From a checkpoint of a small image VAE.
Model: 5.8M parameters, encoder moe expert_choice, encoder patch size [2, 2], decoder widths [64, 128, 128, 128].
Training: soap at rate 0.0036, 5300 steps, batches of 64.
Data: trained on pixel-art sprites of 400 made-up characters on tiled backdrops, 1.7 epochs.
Rows from block 7 of the encoder of a small image VAE, named by matrix and row number. Rows with one number within an expert belong to one neuron, the router's apart. Each number is 500 + 40 x the weight over its row's rms, rounded and kept within 0 to 999. All counts start at 0. Numbers have three digits each.
Before each expert's rows are labels from the 100 images, of 14976, where the router gives the expert most weight on average: "patch colour" is the nearest of a few named colours to the mean colour under the peak; "top examples" is what is common among them. Only what is clearly more common there than usual is listed. The data: pixel-art sprites of 400 made-up characters on tiled backdrops. In brackets: how many of the 100.
# router: router (encoder.blocks.7.mlp.router.weight, 16x192, trained with AdamW), inputs 0-95
# gate: expert gate (encoder.blocks.7.mlp.gate, 16x192x192), inputs 0-95
# up: expert up (encoder.blocks.7.mlp.up, 16x192x192), inputs 0-95
# down: expert down (encoder.blocks.7.mlp.down, 16x192x192, transposed), outputs 0-95

# expert 4
patch colour: black (53)
top examples: white (45)
router.4:518458542563509492549547525580546464459482500458554568519528462549502519485543506459423526531545504491529471460553491509610404462485574569543588527489484443552475477457510534443559533450448459506538491455536474544519437556531565400505512552538535472504499471432549505500518483520519519538
gate.2:562490545509489425446481487463525516577506498451510548499481487502459466469547510529519437519485545408493503562431486480447451465461481505458513467466524542459516469452549501368517473510502519525500488462491516509453461387537506488431489498463468514546535501573558520565501600497524509499
up.2:546482522512448425442455502485510499560504524450495546525484505483464482478517525513516462504495495414472520543410482455436468468523492473505491468471515532465541490492524495371527476489517531518538472489491507520462481415543505533453433519444469531583522477563547503589551605506517514488
down.2:510455464517534575503496487429480526548533512547466510523405520483568515502491511458518512490555425574564456441499538548537516512567504587503524454572418514498505513532471478582490507555539511472532472521517495500491466496528495403488503489515465509459458509450436483458456459492494451574
gate.3:517507478498488480477497544467507522495445446472481524560466503477542572580485439502529506507476484551546519481521491516589545496509521532427588454426524515477559549445505449536484520419456484566488616606497487544494395453469492557446584529526482472483505472551402455450476457537476475493
up.3:569467473513508540475467522469464493485447522521547500549480532444556567483480518530623476452503563543543523442507442487461539545537537463403504452523423492451561486489469469506419472470458532555514535484492464548496422528526490484456549528537533515443475530522433439476531512447418512530
down.3:452493472591468451513559489535550479488494520538565568474453548516476549494542590461445525509452491373488459565502571478492461471513500501599467544517449447537460437538510553532534494477495507522481507508559458485482520519449501484491443479484526460549463476498508535519536438541577467437
gate.4:435554517491476577556500405531516561554485507481475366509502467561524516521533482591554547513522482483487499532491439500557509553487508557498494508483519516458489474514542503526521500484496540546451559507506460526519475470473544522380536529557551511516489559521615420501467474517549534474
up.4:569428485512523419444509584475487444439517491518531630482503533437478480482475524405452450480476513524519504455507564494456488455515484435500513497518481487543523521478463506476480491517503468451539441505493539482475531528516461467617452487443456492475510439474375573491539533483449460520
down.4:457511447391525556508453485507570535556495459445431446516555460552501519581524528544486436487464486524483486553474385515535507527482551534486513459461540503467543538511477426529502537487490522519469490562527475452510508442539437577509518442548521487481530557495512460511446455514460521453
gate.5:530518454491431501472550577468483468510524578562460446523468486537477453534513499491391473453546485544406448501515482455484495489520551495524433531504534514498559540486496453506561538450476436508452480471483487513514459483461467512519533461482469507448503543482506562552515453474545501509
up.5:517498459498409484470559582466479480508540572541467451511486486531484456520521499494391469437530474516398447520521497450514498520525545496507432522476507521483565551466482454513603521460468452494468501472498509504542464470460456501542530481491475496451501520479496574557513457502546500490
down.5:462549555489527468479501522543494491546531486466498515475459571490527519480420538542553545515525456475522503494433513611431534455493574447477541525526452497465392560474416546474516493555496515504578496499521511510424465574515468517517493488474485422546475542548542525454525482481478523494
gate.6:532498535541517573448564536457458481496475572464517572495483509569510476494499488546478453502436517511486470412535505425518500544521538503467546486542500469478422425441491513520463511505443506554510557528457475534501384502492481505530479540444460487513458509549494556562461480441494516475
up.6:463502520491525535519517493534455457561478500594532518475442502475503529536501555464478537425534484542462556521468478522433529535502499440487434469489558524475522492437488501509519496453504454486530511491550512530513489492435481553453470480544549465461537495464552465513545556555478547561
down.6:476528493460497546472446522477466505413509509558561448556488471536552529527548535440477510521485618513585517456536462511470531480531498479524520516473402502414481496507469467448500509579506479549530513484476404526449479534538564462499530490500492451470565520495404499431510443413527468524
gate.7:569501492473480497409585523545474516483507506426504471458471500531474562462553502440479503485446536504478520384552487545515445508455483465500508534495519495463516518504472521448494505498544490428452536512467515569491490505519557557492456548501492502512415445549481483451530470525489540488
up.7:506480470473566492507575465510511500476564508563466433520572517525555591461478421500492481476540446478509530509510487479519362542502504453554543526501487518487574495533555469563492537526491516469519495499462497425539529461488576504542461466514512505457507491531464510473566479420514444408
down.7:499575429494411506485473494457478466523476426585505582489499457546484510421432548473494435461524559563443487483489543490497563498561513491470510562481571521453496532534470477434492496533467478448497431466507507492435503470449451484505455549434498501562474450580521583551531429494558537494
gate.8:461493453499470457479544510504510548518522519470530591505461512555499503504580481539501456492459504481519441446491493470533522518523486490524465542570461527418532520512555544491476490489407443456563447464515456583457495498548554524540494404551511502592442520549538473460471427456525512462
up.8:452494452475486515504573499540487495501488449511503541462490458471456482546515522597480417517463583550485438442506481502515484539508531469471486566548466478380500539439527503492551429532430496507553489507513517539506490555496481473574493378462546512542461521498487449480482551444596534453
down.8:509518467477487496464455583520536499491468453400495488495561572490493567500556500474428538526510493475573468465540527532497491519520509556487465412476522464473568493555527550532553519447471484552476488496478488540486512515548482539478496439496436557476552465472512509508486543481448505489
gate.9:539444506521562501458545485500412456586488503453526464543542530471565471534569462466559486468542509440482501480466543434488518628462522486552516445573511509520470580552573477431441467495487518491483430493509526504514498398420474505493535589518504519463483491472497575457477475480476526487
up.9:545444513535565500432529484510387466562482498460490468534540513488560496523534452460542498472545517474472494500473564462484536620448501477557509464559502504517449571541580454402453494482479528489478418490508535496525528385418462530503508596502527521478489466482490559470465491490463515457
down.9:474522510526517476443480491466575475422477499577603570482513410539493474549463438477502480572479480524574462473551513484579547457496445451501455580469578498502535417457481540519519476489523448559490537496504486503510561542442507414509444515498512586519414488487506441517512554537523494533
gate.10:497513479518530446558479424583511478559529437479420466523501449495491425408525564505498440486495482517457454458513471465490502466495505483528469502515430420498530468468496525552534531514501502469515474524394479563509485490468509536548501550512474445506609521541569569461503474521527469509
up.10:523462552507481581509513556432551494440463504451437586500543536506492593586455457483472524441445501468556497476487528543493535557471524509509533510478557585487543546511537526506429504434488487456533525475598496531547452537468548512447430439493456513474471503445505477493482542501459517444
down.10:565509468454534449455479481498500449528515491529543459540541510482507477508497491450501525555578482531435496458533463520528504418532497522515485470438501508492481526470481506498490575568508535428504458503428486465451527423495513519435554467463481571526491471512458539534550480485540588459
gate.11:461500504492514506474546460530489506526492427520467522517453478490508496539514453511499539522473463484442514506531504509580505474555579525507481502457416492594519415542612488567493451516496526471483462464495475502510450539602480479537482551595522477490424522524507525534449550532431456496
up.11:529483438498457491559480534470482481512490611526494487478514519514446506490483534512457453471515451529506572500442474493379468478466416476493491532553515476446450556454391498454448546536530485504541504537460504558515513475401563490505527421438461541503621509574493511491571415481476533500
down.11:436487528501472492402491454519513449432494420534503491497471442507475500496433501551507453464467507480498446551477527509527541540509529624552428505496479543487476538443512511585517505550565540446448532464472512495489543476595435482502480544536496530474445516506366502521490471535435461511

# expert 1
patch colour: grey (66)
top examples: white (66)
router.1:447508539525526475477542467499603537449511504505440555537416488484509518466497417553425521484531466498521520438479483493556549511508478513380506566512521502578520424499525538570480468546515509458485530442561447589523498482501599466483479459456548534484456539458453492460473469468505534544
gate.2:433527530456499581510634490522486437523466544540526496490496469433509541568536489569489450458460430438492459519435556539542447516525405467508493479534500498559557499520471463498438538543480533515496522494547497472435444531568463511522521553511632401536496556526445496524514483474533530511
up.2:564476466528518424485347495491511536494540471443466523508492529556501460467466507423522560530553573534506546491542457453451549483464579542490524532475506478434435521494521532521576486449531473472493486498453491534548542460438535489503468467488375578453512426479557524474461513522468481501
down.2:487459535445494570494575541533508515547511484549485460546461509446456482532531497509449552516394491525412425535476468532507506460492454471413555469546519486526476440515526556487498477496481544492538481523549525438476517533537535500493463466491586463552475495482450504524585535500566540498
gate.3:491499488526497527528534543487472506445512478531527516528506441468499522457501499550448456498575516455454478510493500502549480439531535531476493545560598536453469441487507506426485449487488491439550606505451471459486446532479486519449491485488485533513606492436518443557515499551503578485
up.3:513511492524510515511499541487483501459496458518516514532522461444502519466491514556474459510572525453437475506496517488563485429527532529491505548558592545459474440484503497435496449488506516439544600515463458458495434538488486499466478499479484540525608507444533450544517509549508579477
down.3:485558426449502458468570455485532502570454566522472528515491539522482521535479530448496455526460508481513537441523473516518516559550521490490502471383489551574500535454572485513544520452541536505420481482527550499490474461553546521560533475473488455539494503526540523423551542466463493488
gate.4:530492460517425442428534489505509498490573539460503571466517447468428458479494527413529451513438531485522546441510421528508485506519552441510517499501466521437431469452518490487476483536538460501567516497484520494580464487517576518475497548619489427547470475585518522509494473490439493479
up.4:545561521530483489525567536443477421522522501548537478508575510503374514546490496542539553503486529537524597489501511394543479468513539512462533527492487493462476426561491507556467405450503460503483520445541465507487465522454479494475474558530520498476508419515503567496480475576449487480
down.4:449533492516421492431470544526486501426493520470573417565505569461544437481524471480487496530472548456507490509505490570425510507489450498507516526480545427471484403553439520482541522459511545541521490474539456503438498488433418507469553524421565561575529509442522536539583518490547507422
gate.5:555472457563537544436443544487574544538531543534517452466495472498457503527454542450513454496457505539541454473535534544454433556492582541494534445529492491467460452535503499519489478541483481517563509447414525601468486491522513490452498472394448526408464504550449480519498549562442520461
up.5:534477478553519552359422485468576500536495497504534433494518520526506479490474532492511504530491487524486458484514518576443471537517552548478567442563445506507505474474536446578515500529492487509470465436463507587465509476480493468483472494431427459427514518475417444518496564576463483479
down.5:517545457448454550557480408527472506479474472551556528450493428514499488403538466500532475471474505485562488505502438556522517445470521508427497525525518465481533450524489539448583507504504556516415501485525467484471511563541570527561481522500503463500488554478482431493505563441508437488
gate.6:463491510555456472493512491480538560500447518535421479554460488366507450423458512552479488443499451527522484462528481477521487461510557530470447467503558531506522496522409507458493527483490540518539467468576506557572447516480528487453463498457504511503542512512458592430507443533456505523
up.6:534527503453543507514474509526455441505547474462572515440554512630522545583522506449540497553510544482496517534496539513495513539490431482537553537499435468503493497489598505553512483508505462494472518532419475447438549463548463526551524504523486485497476488474550413590485550465549491466
down.6:487493479539561518530508530527505544480500472529456434547500523373467463492480533577465508498538490516448451451429572508455516464466535498452497503533540493493497535560483570518475508550530516475524499487545505531513392554550461461468502534532501500484513495525495562546497476522413484467
gate.7:475537528509530467501559532458537496509509485498589592526500495483387530548555473530481520480433571506471536493518458490474479509468502450490485510528554458511492471474509488456501602497413434471579504519473468450468420446439536498529477583502526526512461499492518532477458475542450580540
up.7:459453476428530523504486457501470514465519497539433514528506516504562493428475524483526436507501425514540416443490525552539472572484515574478538496497491515534513500516417566583514431552604498496445540455413534519522582524613469495464575387462465516460496444521507507522509480464453503482
down.7:469561451543600526550477468550493474556582510530403448588487371467467500495474481480532455496504462522556549520474509526500476562517473561469496427539496521511527481505518389519501573517503544447538501532476481559504578496500497523497496513519482494463512412433499560461484478531469536528
gate.8:503533487495538516500502562560506511508490457505549473387485524587502450532484517469521514530502488436438440464518468516553516421506470477485479468534518486506460485504543500481490478499462470504508466503524579477462519499522453542525473442541459490508476544530499482526467510478506487443
up.8:480516420537420431405438516462513512473443483498459508474549449463457403468472437445461519504486505531604503480549493505464501594468575491547509529453574477518513468461518501531450477483530511525486535474555448542521473500528452586462486536523473519480498522533453584564515498607451496536
down.8:587470499558490533453515536551539495501542486462543454543492505478544477528508473516474445498573529477544444497492452398542528444617406510498500477553424538450495461492498488568452477535523548454485574479458448481531554490544554464477458517508494573466512451492434490496509395429454507499
gate.9:434455474536528473462561546526467465540521493500454553479483518520483497570529482569585495512473491399496466458410527489490539428567510475544481422515477507469557506481548553510446489511469513557482432512551498548558454503490481534521487500527466536528507465512503517552482493503443564425
up.9:524449512488514540528522550511540430464485603514494480521489491418426497453469544487434424478551503532502457500493541522473471550474534571525526546453606472461503474562491461549498494507555539479532545533509439461519544399500445442522522512434556497462536514585471497528474535484520499530
down.9:461506467544508518518386467521491462562569463569446483506497459560554511505507494459529571507480496544519487556465398471529492540535523457516474545481541440479495513437512492553508508519548535502561515542473497457502521619523474560498570557483453465427486484483562488535572506556535547442
gate.10:438493485473415485484569411556515522480451461525458474480555525492508469524441556535498475532470496551446547413489515500574501469504535499474507490518545526483491518428489483436492487489516474563554493509548505503429477566450455582469505534471491512540523480502467597536451523506473509436
up.10:534449523481479473537534508477437454448483538468495542484448569515539503487475516563515515399490540509519509528533487473508538527579479517508472492544529436504530522500468477509491484561515565465476560547582544521456418471524463509499525506510509557514534520462494490470473532475577440470
down.10:517568539501448464477505575449495551483489495570460458497454442536471478521460492446528534574492561436442479462463636509483493510516430494469536527450505560501492495475450523501548521520506457517450444469490468472503442512539506562503463526510502508467433513559466473487516441458586529466
gate.11:557482495467445493464532544505505480555511452463463564477545458509503440503498507497482468528511509481546543476440360508427548464463560474465513501482433533486464475550471540515451570508470493570516486543427524539443468566479510511577540544445447491517468501536504499440512499444458490422
up.11:593469528473471491441508473561469461540477519508444561464472514456450427546488579469456513551572515508543517470503482495417477491442506456483532500518459530434494517488461494461419515484460510573533525552378468560449495500464485449561508507461560410505543481518414515467506547436501529531
down.11:447466478437544498482498484444535498453499482433467469542492456521516604526509500559487425470467426482468483504531494523580564499488474500513448473476505493479523576434472502452465435516481544456496512456463523505465593475587527493453432487544474462474443470505572449572405465539407483465

# expert 2
patch colour: brown (55)
top examples: white (66)
router.2:458473520445559504485519472462537526534536508519462527461478499539500501542493453564442456506472480498467559541556459463517494418507508505523590471469444505463478461479558488471509470564548499441484488550517514524517476478466544491489413523483458550450424488451485530508447535467517530510
gate.2:448511567487520476532454549534486525565535434466507509570511572488454492502473533453588535506498533452464539535494455512495477561532488504462510455449476506448475437471561554455547458460468403446491594487457495521501511605568537560474515506494569433518513477488571445519621559531485533474
up.2:502533572496484457542546553560507474569464431474450465573484487485433524544416590430530496522458531476435624503506505478505495586511506525456502450443532505480503441507472486473517462550458470549479604484467469546504549461467521497473527476532548481438501463557549481546551488483550506450
down.2:543458446521490537492474485437513536546468503509516521493443482514579496502531475533462474485509484550518527532506439568491522544502460511512426509518513478484525512483482522490546485519537455510493423576512467475424525534592522592529535515532486531514458567466521563485479440484448474448
gate.3:456520461472470563526499478515526475496412535497535522489511479512445502479516576566544569453457486575516479388474543528444494553507536452558504499534486478465498509411492481446459470519510551547527409586471550497503473379485493565501512479461565479466524520551566506606512514525553453473
up.3:411467506499455449556459489530533477463391522449528470513442516475506482476451581527520527508410515568514463435492579527470520532512547458504514445494521455508534485478497457528490522515525575533532381544490497567493565488430481495472515533541569463488644483599533559589551527522540435536
down.3:506510590526446523477539555466461533550483506545436437483429549525482483468433479479553596489546446459472496544528495435560589478548491514500528555431486465512536410524490534533501553429553489594421541504496491563526461552499545496581570501531569480481533579488452476475533468492532537478
gate.4:477456442513466532450516518413539576564504525470490504488478491441507476482513422515423464443562478431467499476485478548571541540516467464476513480468594575513517487568546441435439524473599494439478462469480492563518470498531420542470506487506464440529521564463521562487517434528534472452
up.4:517508465521495495489534533406545593549456477520493502480473529421457489443507423509402469441537504456480499497484512546557508524492476475470517515501609617501572502511533441459438499500601477442447488461538505554527488520507462505442504530512504467519551587473545562457491414480535511441
down.4:543572510481518499523575473509499457457511481534505596505571503551514540495513484490498519535386490520487541413485546473463496455518463498493452474490465487479495525471484461513545498471489478482519491581482473451492390419470483532550462555516494508563550495534508452466489452507439577521
gate.5:478514459514589514526489472492571548526650486547480570504552479472484472547541522496484518497520463510551474426393479572473523440472577470499509504536464470505462485512433484469451514519473499511448537518555513522506542513540531558405488476507427476498407532537542515501473503518515543532
up.5:494512480518522481492469442545533595573576476541438530527496454473532481557514536498468461531503529537486510453447510584450519427503483483452543497521476493477468529484467485505424507522455474435500473520537539535514568456577468548463496416510491469520395510491443553446532518486524447557
down.5:505495457558505519476427497494536481450523508507480512461462509531499480495459606526491498487471454464541504576482568526443477535541530463497544543487444448449524541525505475471497505492590456571499495459501509508494537475509431527519495523528499382496514518493545424542488492519478553484
gate.6:514544468480504506438535507504455538530541485526475556500542577493527503554497475499459559536552450542567509401520447509498565522426546491504441447553426429508464488488552484483464497588498420501466564494469480542578459473523503519494470554515528465448507518473534517561432509497500463452
up.6:506525447524507543489451538559579443445483561488546469572477426512487481493501549542536529464496519478505526487512446471545479459513488489500491542455520537432496550474422547523564540417488511494454519509447570451446528425490512539504506477450531599480490513506459543547498511505457483418
down.6:496509508514488524499526552488413609538493535381502449505428574500448519552556444531448474493528514532480576466565550508505534543550528501471482493538484545478521485513481452487455482443545516517523499454515488488553512551538509414504506515508433563514444504462575508476422488492572498521
gate.7:510445438517517458563506552488478573437524520498540501523489484441455503560500477451440468455539455493515494488406488517466501525484574559484503506458461535480470474540596409475503580556387487475545520513512537447509409501483523499538490512449509550404483438505466544565486458459441508453
up.7:474496460520544508509532538509496489508479441506479448495533456498503461538424513471566529485540526565592488551465559477464486492512519437505499488465529525554519481482531510490531525589460459530478518478441485447451450494489556455522506501542530475473477511490560508524407496399460507571
down.7:495486533453464560409623453564503489510462494510477508511566513558464525499415521498453513517499453476499486527518459481498535469557465453563473530492498443517525489499515570523417492518492533453525426575483507529516537567500531471531481513538506475568521463489561419437559516498486600461
gate.8:499495524470500604515546460553500528520493561509517497494483587478493487423539520449439522508446486551485536477520533416450416411573397537478537527598435510435536573472569541505446540454548456501527492519501459483446461522550513482530488526468509483508564526502535418503538505457502486501
up.8:514473466558510403489459507423477493471487453491482558490505409509519510591477519602527511495530527443507460548484492571495595554455586486517444460471530497561490433543472485479539454544468516447460542499515550534537536476429491523458473507527436503493478491511490590493451504515478493498
down.8:546504512534533477556454481463505504439510497526552430497520460499477492453544477469501471512465452580492533491463497421547443441486516481517536460542507490489561482397530533472512528521486498580523457499544535510480544496490477548475530468520470508486526501520463473460519617462465474530
gate.9:525540530541499498473588543447537578518488533511485528530462518480595455454518474559486464492445525475495471477511497474497548489481559485493461474529529490507508513482464475521489547490501482477441501511500470445475521554571496388478511533496577474446452496530443591476491485490427540485
up.9:473498530544490477468505486539521474495422569538431554478494458539486429502516500443542459518413588492514483478538515391439561490508552455518552517577516492501482526512431541461506492478504470549520527531488466515483539546474446438472502516469612454517525449503451574454508458542382494486
down.9:587522424481486518476531504475537572440548497486555383491504522501485527410558486477509501498497494565593484492479444541518448551472513517470469488532495522441492471485475467495501535530486535581505560488503443533609471446495554505496503480495506484436520496481509401448597541510540474521
gate.10:486577470500443510415491497453467505520530512522429557503444487538507534569478441473403517503487513550459562408530488436524524451435569469474470508504462480453492487475546542443500500508461529455495518449454587494522454503507531556455547516473477434550453457465536535460500530542433556470
up.10:498531454447500573385462497463525508451506555517466466484512523552549482522462501538468468510460532500499531521543463536494449496460498468477480503482432456459514485421456540521518499499531585485488494502442530539435446512551519467471580515518464390551485532474515446456526473450556563503
down.10:468498576546553478489526520502494475517460516505499473479496497455481481573480454467465496478467472566470512481514536528513497527498463530470445504511440491512521539496455464475479490431510481477494608614466451512538470495500565450503489479498513513493477454525445446535521512494539441469
gate.11:503444475503478551434551560465510482450481548526491494522510508515599547558451500497515509452496522472560559485449546492484524575448507501569486533510423520477513519448448505548509490521552498417447496523480501436454469493476480538503544502434440445530468479450480557492425519489505496514
up.11:511430448492497529462539538466495474418506527484478512549514495490558548563501502520513523467496520469540551486472535490463531566455505498552463537520410511483509483445462523548500489538549515398469467492524508442438474448482488551482504473470450434506471462457501528506429550497548482535
down.11:485478516513530477459534446546510578509483515529521487470520558599507487475507450537476573512519444541518476460524543491537517477538407442465491432526510503473507442514493505524468492549500483553517440529489535554483535511474539465562463471507579556466478479496528472457496419500442496448

# expert 5
patch colour: black (49)
top examples: white (36)
router.5:504519511541545526427571502498533448475499498533501502510547521503543506490502458505509491536511507517584479470560424466470516512431492442485497452489467482448466506484511556417544558539505426508586560482386553498400483550553534534454534511499406444463444419537539457516484511544528548451
gate.2:458511450533453449501573475522528458427489480463487515496553505569482534469497503404535452481504475567478482507508512470495517480546531530507494413487501528527476515488530480467522496506515372489587467493460540476499462513468524487543440504485440470476498514423471444441546466522531472480
up.2:504536538481543509455397599444483585519531484482469450564435469475493434563507473567461477487500527450537539440429493530517516468506490517512478509486486556464500501516450493528476559503430564489445531516544463448485530530507509493391546489540565547548444487540513554563465528496501558530
down.2:424506550487468461507544467464564507513447516542394513480425571527506526479523457519552525515439516502500457588505489477536506541514444508518504514464469443537524524396522466529494462536589492506496462485455474496490506566525499496504530477500508463472508475457444506489512512515427521513
gate.3:465474498553416478477574488591555482448449522509441413486490550429464502514455511521496507582561561534502483520543564464446527483537479490548512562526516461518495442568516490485454515572496482504514501442455466450479477490544507430475482525455520562503438500510485512533429377498488562508
up.3:458487467540484511509570496544532461474474515459472473545468505478453467483486494521570468473559515541538504554475522527451487512451489469502529500453562561473414468518489484456556459508459613506495481503484529483462487482533482462478568466435524572438428524516537462565472509539532564498
down.3:497515502463515508488472476495443504469536462495492547526592453530444485544510492460459540480560579497467503436505495540550516456474585488543451525509505587512518534497497630479454490500471444479459519537547500506524526491576590450484444454573502539477460553504425435489406509585507493457
gate.4:494492521512539549454478445494512517491459497526584611475505472538529502529556509547470463512520456417478490553504483518465469512422559494492519484486455475454507543514572524542545416519478517458511505515458450441531544468565412592445495513503449509407546468488454543539554476503488533454
up.4:430538560525517446521562501424526549487500534541512453478519494529499464465445496542529475494576479414446463520478527510559509493520534468468521531507520522465494496459470467403486485526515466491418494442519497538518406545549538461429553531509597512467482557489515523433500517457548510453
down.4:561458492462558521469449502481426544545464522544492504522512574459547541520491499456567509461484488548440551425461496480549450503590431461525474508500476561475488537503478451530452563523570456469523475462489516477462517560477516524536458533491403471541477544427458495479493505463482536571
gate.5:448515398530474519458447474506471545505567484517464516493556466498548515450464549502479441449487459519505428524498539486520510484537465485471527452531451474503456508501489587405474471484527578479497533498442539514512466503517479449501518526416530502513473441500551540444488468549449496461
up.5:561501617464531470539544535498527464509419513470561498514425539512447498559535448509520569546493532480484571464511460508501482517480537513541501551486545510491541484470495427594536519522457450530487461505540466502508534506482532549479473461570483495460521549507455455562515528460569502533
down.5:499475471552457546485479506473529480554494502450561394460519442526534592473442522519511554488534444487536491477532496437529498386569488488523504497393449530469528506477500493432512477503510510498472541436479500486470528504518543586479463487498467525468450531491601483485435546554498492488
gate.6:562509475427466542528532422451509466519464509489500471509520536452452532476443540501468511490483512608529495463526491516483484465539492481522532450469531499539525514476482491420492481537546405453504595491532534563400513557448456464446544537474575485517455474507510516518526543506432551445
up.6:472560543555474392482515547548495498522547486519470554502518467527510485495592492509544473538472536427502471494503521491566560489463570540458461476565435472463461439464541569503538542446449533484513430532433522428544441490506492496555483543521430490541565509518503489560476491450558452531
down.6:512488495473513500497454469484601472479468512525440489457574582561535557515462517485440526506468484513484502504536473560448527437499569493503584488510532537573458518448545437489472483510523481408492560531495525533493526477411525516507555451466526507525503520494535589494499498544398510434
gate.7:418525437506491548534553463529586484525504545504564517517499492552468496472522433437608470461503450481428502535589511547548534438435557482503437571540504487513447518519486411433433488430567501520462570498530500475476448542508512504498530535477494536524504523500507546528459465444525473519
up.7:501511507482510512475540502535426445504425471529528584470398438502545434535409582510510500546454491482475481575477514493547453594457487507481504484458580495488506525511480471515503518521506465488488378520502540438484489513507500528552483525520484517539497512502488519401455500505408538513
down.7:503522571498479445543494490489515454500485519488503480524494603460476544490489493474477512548483527450502498457484490526554473587507484474481473448435471526518610405525475508558479506482491525521486532535534469540484503440553561550411542514473600507407453530450455462430500557462475536594
gate.8:445497441513450601456560445484464553465494546550469519483520510511503579455443481415520509522552555507516499537560470520450507536432505553494443484454471566468533546516504501523509445453555491543438508510438543473463448456502533509465468507550512480445569444503580489534518578557537469478
up.8:540511554512530401531431566508536442528508451460516477531458476489493438514537511583453463492459423494480501446428535485522485477549483432533551534550533463530453476472503488486492581556472464485536481477564460531534538525489469512541532524448529547559429555453436510468467402450448526519
down.8:476492506514489537465556520456464470510433469516401457534491507572548562475544584448542528528516518428505492555532503550507535482514505550444494437525484471481490521466524442490449385566493530455629542537432607471461563488560552513508463485479462499448566560518521435458470429488554526526
gate.9:488466519465438504475559499507512495477486503443529533496509458510459447486455477537432508547507476434516474443488540514508507539478527491560515504531548474511537432489511507465384567513486602506511527476561492491576412557483493493515515499433532481541440480535567499484498454539524458465
up.9:409508516515524523546552460479545506500508484460425417581497475512516486591515501531526489597544462448506472523520562533513518519515523478514499513468509526469517497542493544514493574512524613540497507475475508561523553536516495482509472511522483439550455526542511510546521493553465435499
down.9:540546481477430444538491494528494480543451485486473479487545525487532482437467552523496490513543532515526447501526515538543523526447470478453521536514579330484509591515465522518451547445534461477462531452532514514506468472525513494467544498525542501436557508509491513476541486479512481524
gate.10:572418453478524551457538592497522470405540490537536510507501449445476453463506466462511462433544472507544475511516567475448534540437522484474503404516529512538481529417472523444446487522493627563544538499509557484511468447586512511491451469516455520530457511497448543534432497517442492530
up.10:508476417508505563432502524492593513399513511499555430528533513519522441465515485467511480535445484517508445532455504468476436488477485528473462390477515508524527478538447511444507427486512490594504492512509580508483449473597601512483489541551522546489566520494525468456453520504501460546
down.10:466537527513473496532536418482509566496599535528471480532479417464530530468549454489488469497516470507520466517466506534513538485482462563465478553508496469538490544528424522562520489489497523548487540452498471538525547586518475464454465533442531502479425451536464584468552502408489569480
gate.11:536525492455552463501525478456515506474489521463471564485449639421494480542483478506515555488490469449462487508466504492500476527549513444500415493537453453519502507516484462481494516478573525476504477456496525421470516532438551589507489498490476499522435536515526480483423561419519552484
up.11:544522475480522433458581430465498577489462512421484505456442597423515499502449490503469554502530437437468496552457494464509510524591524443513417482533467458562498536476523434501527533487532521484521448438518533444448506508455498491532493522471457494537481549499530474455447548437498580467
down.11:488494522438453517519480565452502448560521495491503386478522519506511507552523496427506441503537509553457510451480497473526479484491448574478486549487554560464555508456463446554467557545545427557557483512492476500546425522531451490502478579527565518503542447514499503478514507517500520480